python train.py --arch="resmlp" --model="image classifier" --dataset="renderings of 100 made-up gadgets, each built of a few solids, in any pose" --train_examples=97500 --image_size=24 --crop_scale_min=1 --horizontal_flip=false --rotation_deg=10 --targets=["main colour"] --num_classes=12 --norm="layernorm" --norm_position="pre" --activation="quick_gelu" --mlp_ratio=4 --parallel_block=false --inner_norm=false --moe="expert_choice" --drop_path=0.05 --num_experts=64 --moe_every=2 --expert_mlp_ratio=0.25 --experts_per_token=1 --shared_expert=false --patch_size=[2, 2] --layers=8 --width=128 --mixing="mixup" --label_smoothing=0.05 --loss="binary_cross_entropy" --residual_init="zero_last" --optimizer="muon" --muon_scale="original" --lr=0.034 --momentum=0.95 --nesterov=true --orthogonalizer="newton_schulz_5" --adamw_lr_other_params=0.0025 --ema_decay=0.995 --steps=30400 --batch_size=64 --epochs=20.0 --lr_schedule="linear" --final_lr_fraction=0 --warmup_steps=1520 --weight_decay=0.005 --adamw_weight_decay_other_params=0
Rows from block 5 of a small image classifier, named by matrix and row number. Rows with one number within an expert belong to one neuron, the router's apart. Each number is 128 + 24 x the weight over its row's rms, rounded and kept within 0 to 255. All counts start at 0.
Before each expert's rows are labels from the 100 images, of 14976, where the router gives the expert most weight on average: "strongest on" is what is common among them; "colour at peak" is the nearest of a few named colours to the mean colour under the peak. Only what is clearly more common there than usual is listed. The data: renderings of 100 made-up gadgets, each built of a few solids, in any pose.
# router: router (model.blocks.5.mlp.router.weight, 64x128, trained with AdamW), inputs 64-127
# up: expert up (model.blocks.5.mlp.up, 64x32x128), inputs 64-127
# down: expert down (model.blocks.5.mlp.down, 64x128x32, transposed), outputs 64-127

# expert 25
strongest on: black
colour at peak: pink
router.25 [138 115 141 121 133 121  92 150 149 124 154 160 142 152  82 104 123 147 103 128 163 112  86 142 117 137 107  99 172 119 132 102 113 103 134 106  69 120 103 138 162  85 131  74 142 104 135 179 140 121  85 158 126 150 155 133 148 170 152 113 122 142 101 123]
up.0 [107 125 157 127 189 145 123 124 123 150 124 154 116 124 145 150 111 128  94 118 149 111 121 156 127 176 162 125 110 128 117 123 106 129 147 125 136 130 155 147 182 112 106 175 125 125 143 160  89 129 123 135  17 130 145 141 164 142 174 129 145 100 108 141]
down.0 [142 141 160 178 117 115 145 119 135 147 157 126 159 109 124 129 134  99 133 132 130 111 127 135 130 127  69 132 140 141 122 111 162 144 131 122 131 119 133 119  84 105 153  57 128 140 105  63 145 111 172 100 157 152 136 141 108 124 183 119 110 124 140 115]

# expert 8
strongest on: grey
colour at peak: pink
router.8 [121  86 135 150 129 128 111 164 117 129 125 177 143 171 124 152  97 139  87 113 166 148 105 138 160 143 133 112 165 118 151  91  99 143 131 154  77 115 108  99 185 124 119  89 138  98 155 130 131 132 128 140  96  97 161 153 102 138 159  98 117 132  92 137]
up.5 [162 126 114 103  91 140 143 132 126 152 111 135 123 139 131 154 102 148  99 147 114 147 119 102 131 102 175 125 114 141 115 120 114 137 111 148 148 156 114  91 107 150 148 122 130 137 104 162 100 139  81 117 101  71 118 135 122 100 149 139 133 136 113 118]
down.5 [ 84 151 156 149 145 140 134 137 146  86 127 135 137 115 144  88 125 119 132 123  81 143 128 107 119 155 121 131 140 113 179 151 111 144 114 122 164  67 134 151 138 141 102 134 100 161 113 138 120 139 151 121 123 138 111  89 116 135 176  94 150 106 164 147]

# expert 3
strongest on: white
colour at peak: pink
router.3 [155 127  93 110 113 122 144 154  95 143 148 128 109 131 115 111 131 130 118  90 138 155 112 117  79 101 160 114 124 109 107  94 130 115 128 113 170  96 159  78 176 138 169 129 142 132 167 129 165  98 145 146 113 106 174 137 135  98 100 123 127  84 150 127]
up.0 [ 90 125 120 118 107 101 126 144 145 131 140 133 136 103 115 142 107 119 110 187 102 118 121 127 125 148 108 119 140 118 157 116 137 158  96 141 102 164 103  84 124 111 129  94 131 178 134 146 126  99 100 117 112  90 146 134 116  96 161  83 126 133 144 112]
down.0 [156 134 155 113 109 148 113 152 124 134 117 151 145 140 173  86 136 120 134 103 126 119 148 110  85 149  92 143 123 142 159 113 136 127 122  90 141 180 122  99 136 114 109 146 132 169 109 148 119 119 173 142  94 125 113 104 125 158 197 124 123  98 140 150]

# expert 15
strongest on: pink; grey
colour at peak: green
router.15 [115 155 141 170 132  98 100 127 149 143 157 128 130 116 127  86 167  92 112 106 124 126 132  86 140 112 117 146 152 149  84 180 158 170 129 106  95  85 108 156 143 147 131 120 112 162 116 123 168 127 172 111 100 119 159 115 114 132 149 126 151 115 120  99]
up.0 [116 126 107 191 111 111 112 112 131 124 149 121 138 147 140 126 138 108 128 114 140 135 134 122 126 147 136 118 105 151 149 145 111 124 133 113 161  62 109 131 135 145 145  99 126 131 146 165 106 129 178 126 174 151 133 152 131  80 155 155 153 143  88 116]
down.0 [155 138 107  95 115 133 128 145  62 154 120 118 140 134 125  88 131 141 106 168 155 147 126 158  99 130 140 119 121 110 129  84 145 129  94 110 169 166 153  95 159 140 147  77 137 171 126  99 110 133 119 148  92 162 118 100 158 168 126 157 122 124 114 103]

# expert 42
strongest on: teal
colour at peak: green
router.42 [137 166  90 102  81 107 165 128 130  99 147 115 123 119  93 101  99 132 181 153 143 163 116 100 148 131 112 102 107 111 141 143  94 117 121 104 150 138 139 107  84 103 120 101 149 135 128 109 133  99 106 162 161 108 164  98 128 174 123  79 118 114  93  97]
up.0 [ 88 114 102 181 130 116 156 129 101 136 127 190 165 159 164 124 100 130 120  76  97 120 125 117 140 112 149 113  94 119  92 121 127 154 119 166 135 126  93 148  94 184 117  65 127 142 113 148 145 113 185 127  98 140  81 129 111 150 104 119 117 117 132 108]
down.0 [131 150 148  88 138 157 120 149 173 157 100 117 170 107 100 162 144 130  81 147 144 146 101 137 118 101 108 138 148 114  95 123 144  91 125 139  84 162 153 117 160  77 128 151 104 134 120 134 156 140 144 153 131 102 172 130 169 153 140 153 119 133 143 127]